python train.py --moe="top_k" --expert_mlp_ratio=0.5 --epochs=21.3 --weight_decay=0.1
Rows from block 9 of a small class-conditioned image flow-matching model, named by matrix and row number. Rows with one number within an expert belong to one neuron, the router's apart. Each number is 128 + 32 x the weight over its row's rms, rounded and kept within 0 to 255. All counts start at 0. Numbers have three digits each.
After each expert's rows are labels from the 100 images, of 14848 (inputs lightly noised), where the router gives the expert most weight on average: "top examples" is what is common among them. Only what is clearly more common there than usual is listed. The data: dashed paths with two dots that lie on the same path or on different ones. In brackets: how many of the 100, against the usual share in percent.
# router: router (model.blocks.9.mlp.router.weight, 32x128, trained with AdamW), inputs 0-127
# up: expert up (model.blocks.9.mlp.up, 32x64x128), inputs 0-127
# down: expert down (model.blocks.9.mlp.down, 32x128x64, transposed), outputs 0-127

# expert 0
router.0:214078121117089142191168097147144124038142115145145125118085120137104126128162107109112167104148116128101133060157101122125136046148121090152154165170117141087119131134035150182194121135142099101137136156177169089115150110132142145177112125149226083068139114168109108156144161116146065142136127114174127092088128154121091159083126105125155155092124164143136136181143137135130137101129
up.0:128178128171128180128128067128085128128128128128128045128078179128128128128168128128182073189128097174169128128128128073128180128128081201128128128128128162146128128128079128176128128128128128128105079128173103128128128166128128128097128097174225190080128128128128128152128128212128128128128128128033128128096128080182077128128073151074055094177128128128128128128128106160128128128175
down.0:128128128128128128171049160189128128128128128128128128128128128128128204128193128128128128087128172128128128128128128221128128128016128128128128128128128128128088128128090128081128211128128128195096128128128128128128128128128128128083128128128041128156128174047128079128093128128128128128128128071128128128128147128098044179128044197128200128128128128128128128128128059053128128168128
up.1:128128128128128128095128128065128128128088175128128211128128128128146128128161128182177148128128128128128128128096128128128154128166024128128207128128175128128128069075039163128077128128128176128128128050128128128164094128163087128177128079128142128076053067128128164128128128076128089128086128014128128128021101128128128128128163128128128128128128128128128148128128128128102128174128
down.1:128128097128182173128128128072128128128128214193128180073128189128128128128128160128128161128128121128154198128181128128092128128103128066078128128128052081128103175128096128128128128128077089128077128168159092101128128128156128128128128128128157128128073128128043128128128163109091087128069150213169128094216128159060150128128128128128071199128128128128148106128128128128152185086128
up.2:128182100162128128202221097063128074128069128128128128128128172128128090128128128128128128128128080157128128128128069128128189128128171053128128184128128128128128079074082128128067128128128078128128194128156128128128128128128128070128167128176158085205128128183128128128128204128169128128128128128128128128128128128128128128090069094128203128068128058128128128154128128128194128207128
down.2:128128141162128128128020094128128180093128170061128050128077128128128128128165160165120090128128021128128128172128200128128195128087082128128128128128128093100128128128098128128128128128128128128128128128174128076069128128068128128061128128128128174128128128128128096204151172128128128128058128128128167128128207128128128128128079128128216128128128077184175128128128171128080111128128
up.3:128128128128128128128128128128128046128128128128086128128128128128128128128128128128128128128128128128226128086128128128128013204128255128189128128188128202075072128128128128128060128128128128128202128128128128128128128128206128128128128128128128128128128128128128045184128041128128128128128066128128128128128128128128128128128128128128128128128128175192128168128128090128128160128128
down.3:128128128128128128128128128128128128128128128128128128128068179128128128128184128211128053128128187128128128128128128128128060219012128059128128128128128058128128128128128128128128128128128128128128128128128128110128128128128128128128128041255128128072128170128128128128128128128128128128128128128128128128128128128128238128082195128128128128128128128180128128128128128226162128039128
up.4:128128128128069128128128128175128128184175128128076128128128128128213128128128128166128128128128128128128091128160169128128195128128067182128128128128068128094128128128128128128128128128158128128128128128128128128128128153128128128128128076128128128192128128128128088128033128128183128185128213128060128081174166153128128159103094128128128128128025128128235075128143128128128128030216
down.4:128128082128128128128182128128065128128128128107128128128128128190200128128059128128191128128128128070128128166203128128128128062128216128128128163128128147128128189128128221036143128128128128128128128090167128128128065128128128185128128128128195128128128128128128128128206128128171128128044128154162128146128128128128128128128075128089182128128128168128239128059155128128128128128128
top examples: short paths (78 vs 33.2)

# expert 13
router.13:111143194124143064117111150119100136130104124125136080197127133156082076164121106097153153113113192084161104143136115241143043131110134138124148120091134104206147163128150070152089151172105133117194098163084115133163182136115078143107154128089095131111071122094119159109098126140073090129141170151113135060100110133124109110157119148112141157117156159173098132119111093153102093174110
up.0:128055097182128043128128128081128128128128128128128081128128128128128128128128128164168128128201128128128094128085128041076128128073128011128069128128128128189128045128128128128128128128128128128128128128128128128215099128128179128128128128094128100128128165128128128128128128128128128053128067128128128128188128128128128128175017128128209128128128128128128128082128128076128077079128
down.0:128128184066128128128128207128128128128128128128128128128128183068128128128128128128128128128128180128128128128128128128128128128128128128128128128128128203128128179128128128128128128128128128189128128038169128181128212128050128074128095128128128128128128128128128227128241128128193128128128128128128128128128128128128083219220128128128128128168128202128077128128128128047128056128128
up.1:128088162128162098128128128128128100128098128192158128157155128173128079128128128128128180128179158090128172070128128186214173157128073128163158158128128128128128128184128068063128128128082177128175060128128128128128152167128066128156128128128098128100053128128128154171128128128077067102158155128128128042092128128128128193161088128157128186128128128128110159160170128128128036163128
down.1:128128128128128128157128057128128128128086128092047128043165169128075037128128128128128181128174168128128128179128097075054128128128128068128128128128128128128181128128128171128128128067172128128060088128099161128128167128084164128128128128128128128172089128191084171128128171128128087128128101128128128195128047128088128128128128128128128128191212128128128052128128093128167094128128
up.2:128128128128128128128128128128128128128128128128128128057128128167173168083128128128128128128033128203128128128153128052128128128128061128128128190189154128083090128128128128061128128164128176061049193128128128128128080128128128081128128176128128053128128057128128063128128128050128128201072128128165128128128178039128128163128128128168128128089128128128128128128128206128128128128128
down.2:128138128068199077128128128128128128128128128128174128155128167128184128128098160128128099147077128076168128128128128128128128128061168128071128128079128190037033164128128128128041106199151172094128128128183128179128128128128128128073128128128128128205166128128105070128128128128160161128091128187081187060128175128128128128128128128128128158128128081128093185128128097128128128185128
up.3:128128020128128128128128102128128055222128128128084248128066128071056128128096128128128128128128128178128156054128128128128128128075128128128061128128128128128128054128128128128128128128128128128059128128093128128128128128128128128128128128128128128128128128128176128046054172058128170128128128128128128184128128128128128128128128128128128128128189128128128128043128155128065203128128
down.3:128128075085128128128128128128128189128128036128174086128128128187128074128128128128047128128128128128128161169168128128128128082128128107128044191176128128185128180128128128128211128128128128077128128128059128128128043079128128128128128193128128128128096128128128128128128128072062128128128128191180128128044128128128128128128128128128128128128128128128128219055128128128128128128212
up.4:128128128184128128128128046128128128187128128128080160128128128165128128128128081128169055128128128128128128128128128174077128128161128041128128128198128186183128038164128128128128128128128231168048128128128128128179180128128180128128128128128128128080128128128128195064128128084156128128128128128128128086128172128128128094171128201084128158128175128128128128178128170128186187128168
down.4:027128128128171128128128219128128128162128087128208128128087128128128128128128128128128038128128128128068128128128128128154128128045202128071128128128128128161128128079128075128128128128180128061151182128128074088128181128128195089105186128128128158128070128128086128080128088128066128170128128143105128052128128178128128128128076128128152128092090128128128128128100128184185128128128
top examples: many distractors (77 vs 50.3)

# expert 15
router.15:186096140112098122181111074188127159129160080097135190083131137147174182107137105111147139099104118154124096147126149111119087100188116082101152112180112175135140117120094140144157168120125144105118152129140142056141131116096133174112123148129177166148126112118134182099197129102229062125124141098170115109119125082145104169071089127105127139150099151074126075187142142093198129101175
up.0:242237060128166169158173162128128108006128070161128187128093128128128128128128128128128128128128128128128211128128128128155128046094128128128101128176128128128155099128080128128198102128128128128128128188128128128128192128128128128128034159128063128128143173128191128128128128128161128128128128128115128128128158128128128128128128128128128186128128197128168128128172128128128128128128
down.0:128092055179128128128128128128128205069128069128128172128064071181209128128128128128128128128128128128128128128128128128128128128128128128112128128071128166174128128128128128128092128181203128128128154069128128128128213175128128128104167128128087128128163165105128128128128128128128128128128230206128128128128128128077128128128009128128128039128128203066177128128128128128128128128128
up.1:128128155172128180085183128166165128128128128128128128128128099110128128128103128128128128201170128128128194128128152048128195128171084128064154128128120128128163128128128183090176128128128212251128107128128173167044128128193128128128076128184128088128128165128128128128128201128128128128128128128128128128128128128128171128068068170128128128128150128128076180128128128059128128068128
down.1:128128033029128128128178128128178106067115128128173128128128128208196128128128128187128128128128017165128128128128128128128128128185128128128128128128128183108128143128128128178128128211128128177128128128128128033128069143154128150128128128128046128195128128128128158128128128128128190128196128128168128191128128128128053159128128164128128128152159128128128128128128128128128128067105
up.2:128128128166196128088158128128128128128074128224128128046128128128128128128062179128128082128128128128128128128128128128128128196128128128128128128128128052128086128128128128128128083128128185128128128128128128190177128128188128128128128128128128128128128191128128128128128128058180128128209215128078192128128128128128207190255128128128128128128128128208128128128128128128128128128128
down.2:128128128089049128128128063128084128128128196128217128128128128128128068101128128184128128092128128147128128182128128128128128174128128128128128128128194128103128128128128128128067102128128128128128128128128128037128176128128128073128209128128128128128128240128128128128230066128128128173128158128084037128128128128247128128128128128128201128128128128128128128128128128128169128128128
up.3:128150128128104128128169172067128128128128128128128183128200128128128128128128112091070099182128128128128128128128089128128196128128128190128174128128128128070128128128060128128128069165128128077128194128128128224128216128128128056128128128128128083128128128128128021167128090128128128128128128128128128128128128144128128128128128243128226128057128128128128128128128128128078197128128
down.3:128128128122128128128128045128128128128128128128128128128128128128128128128128128042128128128128140219149041128128128128128176128128074167128191172142128128112128057165072046188128128128128128128128128128128128128128128128128096128128128150128072128128128128255128128128105128128128128128128128128128128128053128196137128128128128224070128037128128081128067076091128182128128128128128
up.4:047128128128128128128184128128192162128128085012128128128199128128128128128128128070128128128128128128128128128128128128095128128128128128128091051128128128128128128128128128128157128128128210062128128241128128128128128128128128080063128128128128128128128128059128128128128128128128128128176128179128128193128155128195128244128170128128068075128128128128128128090092128128128196128058
down.4:128128128128128128128128053128100113078128128128107128128128128128199128128128103128128224128128128128128128128128106067128128128128128097228128128128128192128128128128128128128128128128128128128128079128063191178128047128115128168208140128128128190013185128128128128194128128128128128055128128128128128128128128128128128128046128128183128103128149128128128128128086128128044128180212
top examples: short paths (62 vs 33.2)

# expert 26
router.26:185080107093069125194105154153100094039105109140115175122103122093152127137162115141131172091130160147109136112110092158133112091156123107087154120149067177110135099114068126172192097128129140117113130119137149055098126101123145180206123116122178095083141143135097178133172151100173103082129155121164065096126142105125147178080093137124186140118108137120145161155104110104134073072168
up.0:128154128144128061128120128128128169128128145128128216096128156122100074169128128067165128099152159153095128128165128199128128105128128128073204128147128128128128128128101128074128128128102128128170128110128093089128128128081087208128128053128128128105067183087159128128209058128128128128068128057128128128083092128128128128127086109128128128128128214128128128210128100209128128165128
down.0:128128128128128182107128128158092070128128128186128128159164128128128042082128128093128128128128128084199128163128128128128128199128128086074067128128128128128128091128128128188079128128128128128084128128128128197128128128128214128128128128128128128063111128061157128094099048128128128128077128215187128172210062159128128188186082128128058128128128147128136135128128141173128128128128
up.1:079095128128128128128079128128128128128128128044128128128073128128097128128128128128128128128231128206128208128100089186128146030128188128128128195128128128128128128128221128128128128128128101098128128128128128128214064128096174128128128128128128128197198128128186128128077143128128128128177128128036128128128128128128128128128128028128128128128128128128128128086128128128128128128190
down.1:128183128034128128128162094128128173195128128128128128128128128128128128128128128186128102046128177068128128128128063128128128128102128036128073128034128057128128128128128128128128172128128210128128128128128128128128128128128128128128128128128082128206128128128128062128167128128128128091196128222087153128128128128128128191178208128101128128128128128128128162128222128128128128128128
up.2:128049128128128128060128094168184128128128148076128128128128065070128128128128128183041128128176128128128170128128128166128196128128128128128128187128128128111093128083128128128128128106166071177128093128128128104062128185128173187176072128128128128128128054128128128128112128075073128128128128128101128128128148128128074128128058128128128128059128128128018128128128176128128217128153
down.2:128128128128128032087128128128128128128128128192128128094128128128128128128128032128128128128191128020128205128128128128052128128128128107255069042128128128077128128128128128128128128128128197128172098128128034128128174133128128179128128128072128128128128128128128128128128128105080128128128128094128128128128128128128128128043051128128128128128128128128092180128128128128114128128128
up.3:128128128128231128128128128128128084084128173174144235128128094076128128128128128128163128183044128082128128128154128045128128128128185099128128128128128128128128128128128209106128128128128183180128198079128128128128150128128128079128053128155128128128128128187128059128128200128128128128128061128128128071128128128128128128006128128128128128128158128128128128128128128128128128128201
down.3:128067128128040128128128128071128128102168128063128128128128128128128128128159128128128128094128087145128128151128128128128128128049128128128128128128128128094057128128069074178128128128128105128128128128128128128128128157128128128128162128128028128128128128128083058128128128168145128128128159174128128128128156128128128167128194068128128128254176128069150128128051128013128128191192
up.4:101128178128128183128128108128137080147128079048128128173164167128081128128128128128215128128128144128128128069128047075128105128128128181128163128128128128200128128189128128210128128179128180051128128128128128128128128128128128128092128128192128128081128167128128084128068204128193128128128128128071128202190128223153128128128128160128078128166128175128128128128128128128128128128128
down.4:128128128128128025128175128128128175128128128128128179062128128128128128128128128128155128128128172128128128197128128128128052154128128128128128066059128128180114128094128128087147128128162128029128128075081128128128074128128128187128083071128128128047128083142128073097128128128199096128128081128128181099074128241128100128128065128128128128128128128182128168128128128128185128128128
top examples: short paths (92 vs 33.2)

# expert 10
router.10:202099120126115175173113092144133168104102144128147212083166105106097165132075157069115158108160207145108167118130140168122096083155088078108135132187139173118123128159116136096141123173184152115143124095086159060140113100121082127201152168099182106122142132083095168157141117126136149106188172156130089147085159183103105154094133092114142116091120163126132111163110095151116115082150
up.0:128128159128128128128173073128128128128128175128066165128128185128171128128128128128046128128128128128128128128128128128128166063159128183171158175128128128128128045098128171054128128128128128082128128128069128128128128128128062128128065128128128128071128128062128176128128128128163128067215128128128248128128128040128128128168128128063128128128085155061128179128128128128128176128128
down.0:128128128128128128128128087207078186128205158095180184128105128128128158128128128128059066128128128128128157128093128035128128128128081128128128128084128208092128128128028128162128128168128237071128128128170128128180128128128068167128158147128091128128128128128065128064166128160189128128196148092128128128128128090128128128128128128086128079128128081128128128128128128128128176128128
up.1:128188128128128128128128128128094128128128128128078128128128128128176128128164200128128128062128201208128128128128128128128128128054050128128128128128128128128128128235128128156128128197128128093128128128128128096128128128086128128189196128128201076128128066128128128082055128128128128128086080156190128128128128200170128128128128177164128128174175128128128128128060128189128050150128
down.1:128085128128128128128128128128103128200128128128128128128185128128176128128128128079184128207128128206128128128072128128128128175128128149165182128059128128128097073128128128128128160128128093128128210128128128128128208128103128128128083128128219128128128059128220128128176163128128182128128128100128198128128128187128128128037128128128128168128128010128128128128128174128128128128128
up.2:097128128128128176128211128128128090128128128128128043128128128128128128199128128128128242128128077128128172128183128128072128128082128128128128128128160128206128128128201128128128128128085128128044128128128128183128128128128128202128128128128128128128182128199255128159128128128128128075128128128128128128128128165128128128209128175128128181226128128128128128128128128128128128128128
down.2:128082128128043128128128128128128073128128128144128197128128128128128128084128128128128128128223128128128175128128128128128128196128161128128128128128128168128128128161128128128128128215128128056128128128128128039128128128183059184128128128128128128036128187128128159188128128086128166128044067095030128128128128128128128128179128176128128128128199128212128128128087128128128102128128
up.3:128128128084128216128128128128090212071128128128075093128161128128178128128128128128128128084128128128167128128128201128128081128183070095238128128128183128128128128128128128128073128128159128075128128128128188163128162128179225128128048128098148128128128094217163128162128128128162128059104092128128183128128128128128128128128128128128128128128181128071128128128128128128128207168128
down.3:128128128128193046128182128128066050128128128128128128170128158128173211128128079128128128128207128128128128128179128171128085157128128128128128128128128128128128199128128076128128128128128110128128070233095128128151128128211027128128128128128128128210128128176128128128128128128128152186128128128128128128128128128170128128128164128128176128165128077056065185128091128128128177128128
up.4:128128102163128128084128128128067128128128128128128128128128178128128091185128128128204128081128128050128128128193128128174058181128128128128172107128080128084128128128156058128084128172077128179163128128128128128128181128128067128128128128128128128128128128128128028128128128128083128128078128128128128063128128065128170194169050203128185084128128128128097062128128128128128173195128
down.4:128128128128128199045205128128128029128057128128128128128128128128128128128180128128208203128195153128128081128128128128019065128128128128030128128128128128128128128128128168128128190128128128128128128128058082128128128128128128186128128128128128128128128210128128213128128128064128128128128128128128128192128067128128128128128128128128062128175128181128128128128128128128128128128128
top examples: short paths (91 vs 33.2)

# expert 23
router.23:174094142114104102172075201155093123111142110150144182126116132154140135135162156172196137136155217130127151176078150147172104118156147149169070129146077190156114132168168144135131161155107064139169182117137159087141126169126119204123120090111152159205147128102094105106136113152202094165150170105146153119153155123127137192141092116127129146177139098096157123150112151165141128162160
up.0:128128128218128128063128128128128128128128128128128128128128128128165128128203182169099128128128128128128128128195128128209196196128128128080206074128128128128128188128128128128128128128222128128128128211128128128190128128128157128180069128128128184128128179128128128128128187179128097128128128128128212128198128128061128128128128128161128220085128128128128128067128128128128128128128
down.0:170191128164128128128128158128192128128205203128128128128128070128173128128128128128128128128128173128128080128128128079128082164128128128128128190067128128128128128128128128128128128128128128015128128128128128128128181128128128128128089128128128159128128088204128177128054128173128155128044071128128181049098128128065156128128149094128128128197057170128128092088128128128194128128073
up.1:084128171128128116128084128128105128094128128163128128205128079128139175128128128160128153154128128128128168080086128155128128093128128093090175181054128128128128104092069128128144205073128174145172092161128128128230128174190172128107128157220128089128155085084190185128186128128128128128128169128128173187095177128158157159149079128128104128128084128180128128128152128149128128128128
down.1:128128128128128128090045069128200128128128128128128128199128128128128056128087128128076128128128128077079128128128128128194181128128128128128128128089089128128091128128128128128128128128128128051128128128205128074212128128091188178128128128128077128128128153128175128151128175171128070054128128182128159128087089128128170080128091128128190128054128128128047089128170128128074128128128
up.2:128209128128128128128083128128208128128128128128128128128128128184128128128128128167128128128085128128210128128056128128128128183128128128128128128047165050190128128047128128128128101128128128128077128128203128128128128128128068128128128128128128128128128189060128087128222042203128128128128128128128128061128128128128128128128128082128204128128168128128128128128093223128128169128128
down.2:128193024128035128128128082091128128225128049128128128128128128128128128182039128128128128080128128039128128090128128157171128128128128128128088128128128061128128128128128128128128128193128128128128128128128128128128128173128128173128128071065128067128174128128128128072128128128128040128128128128084074128128128188128070128128128128128128128128098128128128128152128099128085128128222
up.3:128128128082128092047128128128164128165160085128128149182128128174128099073198097128178128128128128128128128171128128128174166128128128128128128128128182128128128158128128128128195128128045184128128128128128128183128128163174094128128128085128128168128147128128078128168069128151069171213025128128128082128128218067128099182128128172128128128128091128166199128128128185128128098128128
down.3:094128128188128210188160128128128168128128076128128128128094085128128128099036088128128128128128128128095128128128151128107180158171078128128128128128096128169128128128128128128128128128128093173183188128227128128128187159128128168081128083128128152180128128173128163128128160159066181128001128177165199092128159128128159128128167128128099128128128169192128128086128128128128128155128
up.4:128128128087128199128128096128128128152128128128180159173106166178128128128080099082128209128128142156128109128153128083097128128191185128128166077048068175128128128188128086128128128128185163128128128039128059128128155100077128173128128128161063079128091128172113128176202179128128128111110128128128128128128193128128128128128128212128128085128128128155128098174088128182128128128128
down.4:128084173087179128128128128128128128128128093128188128171170128128063128128128128128170128128128207128077128204128128128128128092068128128128173128060079067128128128128048128128128128091128057128128065128056082128128128177128128128128128049128128128128128044183128128055128128128097128128128128128199128128128128128128168128128193041128128128128070128128128193128100128128128128128128
top examples: short paths (76 vs 33.2)

# expert 28
router.28:087135155098170107131133079132118112147121065119086041102102144159115138145130123086129118133130135090208106168154109082080080122039154081144097155102142102182129139155175150123120180140093153029162156126139130211140111145149176122136126134092087110160175155116072122153165160135091173117175121152118123130135125119129142123126134091103156119155128083175150112080153104135148104118062
up.0:128128128084128128128068000128128128128128128128128128128191168128170128128128128128128128128172128128128128128128128128128248128128128128128128189128128128128128128128128128128128128128128128128171128128188128128128093128128128211128073128128128128128128128128128094128062128128128062000054128128056189128128128128128128128128180128190128128128128128128078128128128081128080128128201
down.0:086089128128095165128180016128074128128128128128128128128187128128128128128128128128155216179128128128128128128194128128206083128128128128128128128128128128128128128128128060182055128128128128128128128128091128128050160051128128128128183128128128128128128128128211128128128194174128128181128050128128128128179128128128128128128128046128196128128128128128128128128223060128128128128128
up.1:128128128128128235170128082223128128128186069159128067128128128174128128184178128128165128128128085128128128128128128128128191128128128128163156170128128128128128186128128128181180128083128211128128128165128128208128128128214231128128128128128057128128128170128128128170128128128095165128128128090092128128092128128128128128128128128128128128128102128128155128178209162128165163067128
down.1:128128027128128128128128128128128128128128064128187128128191128128128026078128128128128128128089128128128128128083128128128128128198128128128128128219128128128128128060188128184128128128128128128128128128074061077128128128128128128128128175190128128128128095128128128064054128071071128181128128128128077128166128128128128128167175128128128128064128067163077128128032128128185157128128
up.2:128128128128128128128093128196128086188128128187128128128191128128128078167128128128128255089128128177128090128128128175128128128128128128163128174128128128095128128128205128128084128075128165128128128128128188128089128169128128193128128207128128026128089128128128164079128050128128128128128128128128128128128201094188080128128128128198128128128128128128128224128166128128128128128128
down.2:128128000128128128128128183128170128128128128128128128128128128196128128128195128128128128183128192128182128128128087128128090128128128128071128128128128128086128201128128192128128186167128128128128071128128082128128128128083128128182128128185128186128128128128128128128128128128200063185074128128128184229128172128128128128128128128128057128029071128080128128128128128128128128128128
up.3:128128128200100073128128128037073128128128128081072128128165128128206099128155128078128179128128128128180128167108128128128128092128066128128128128128173128194128089128128128128128162128080064068181082128128128169152128128050128128128168128166128173201128128128178128128077175227092128155128176146161128128128089128128128104128164128128128128166128128128128128128098072128128056081128
down.3:128128128061128172163170128128084167128128128157163128128162128128128069128128128128128128128128128128128128085128048128227108128128149179128078098128128128128128182106128155128128084128128128056072128128167090081128128172077128128128128179128128207170128099128128128094128163172102128128128128128128176128176128128128128070128128080102128128128061057096099098159082071128128048217079
up.4:166128086128128128128128180128128128096128128086162198128128075128128158083128128165199128128128128128064128088128072100092128128162128183168055048128088128069128128128128096128105069128128098222095128167049143053128128128070128128077156128128128184128128097128174128093128128099160078128162128128128128128163128171128075128187089192128075111128128153128151077128128128128128128128128
down.4:128128251128128170128128154128090128128128128128128128166099128128128128128096128128068128128128128171105128078128173084128154128128128128128086128098128069128128128128128128128057065087128128128074128225128167128128128128167128128162128067128128102128128128128128128173128128128128128128081168128128057128159128081128128044128128022072166162181053092156128128128128070156064093128128
top examples: many distractors (91 vs 50.3)

# expert 11
router.11:184123087130072152157134086142142125088133094177150152103117093074131139167148127099118173054112157114108138105181133100128122120137122090137128098190127168107136116126039112135167117103136106078144168107126099057063139096087119166179160127122163118079129094206074091109179189100149089092079094139166124109091126131086104137095148121144135129098115136089147127181125097110144109072167
up.0:128128128128128128128128128128128128128183128128169128128128128128128128128128181058202128088128052060128128078128128128128128128128128035128128128128128128128067128128128128128128203174042128054128128096128128128078128128071128128000128128128128157128128100128128128075197128170047128128128128128128128128128128128128128128128128128208128128128128060128042128176128128128128128087128
down.0:128034128128128128128128194250128193128194128194128166128128128128128128128182202176128128080128128128128214128128128069128087128128128128128128128128128128128128128051128128128128066128128128128128128128215128128128128128128128128128128128128128128128128128128064128128128128128128128128128228183128128128128128185128128128128011128128128128128128237128128128128128128128128128128128
up.1:128128128175128128128128062128174128167128128079208128128037128128128128058128128128178128128128128068128128128215128128128128128128128128086128088128128128128128128050128128128128128128088128060128128128128074128128128128050189128086128128161074128128077068179128128128128128067128128073128128180128128128184128128128128102192128128128057100095128047187128083128165095128128128187128
down.1:169194099100204156128128128128128128128128128128175173128169154128224128128174187128153128128128068061128128163128128128128167128128128083128128128065172210128128083090128128203128163128128128128167154128165128208095128166128128128128128128128128094128128128128128065128160128128128128128101212128198105128128128128179128070212128128128235128128128128090128128128128128128158128128128
up.2:128094128128128128184128128128128128128128128128128128128128128128128128128128128101128231068041128128128128128128128128128089128166128207128128128128128128128128128083039190191128128105128128128128066128128128156054128128176128128206128128128088190055128060128090128128128128128128073128073128128181128128028128128128128128128236107128187128128128128128128128128128128128196128128178
down.2:128195128128128067128128070128089050160084166128128085128128128019128044128128128128089128128071128128128128046128128128128128128128106128128189128174128128092128128128128128128111041128128049167087128128128128128128035128198128128128128128128128128082128128024210128128128074081128128128128128101171128093128128128128128128128128128128128128128128128128128072128128200128128128128128
up.3:128128128160128128128093069168128128128199128128128164174128155205160150128128186128032081128195128178128128186128183128128173044168128186128128128128174128128182128098128128128193128090158128128128128196128128170128128128073128128128128128092128188040153091160128167128128128128128128098128128192128128166128101061164164128174128128128182128128100194147128128128128097128128128128128
down.3:097128128128128154128128128128128128198221128128128128128128128128128187054081128128019092172128195128128128070076128100128208128128168128128091128128128128128207163155128128175128189128067128128128128098128128128165188153128128128170128128128068128128128128098128192128128100128073177097153128060128128178128164128128128128071128128084128128128058172128128080128167128162128128128092
up.4:128128128128128128081128128128128128128128128062128190128128128128128093128128128199128128191128128097128128128100128128184128206128128199221080128128219176128128071128178128128045128128128128071128192128128128128128128128168166128128058128128128128128056128128128128128128091206128128128128128128178128128128128182128128128085128128128128183128242128128128128128083128128128166202128
down.4:175128128128128128128128092128128128128128146128128128128128128128128128128128207128036128189186128150128128128128128128128128225128092128178128184128128094189085128128128025128128128128128128128128104128078128101086128128184128097128128128128128128128008128128128128040221128128066128128128047128128128128128128128128072187070128062128128155128128128128128055128128128128128128128128
top examples: short paths (72 vs 33.2)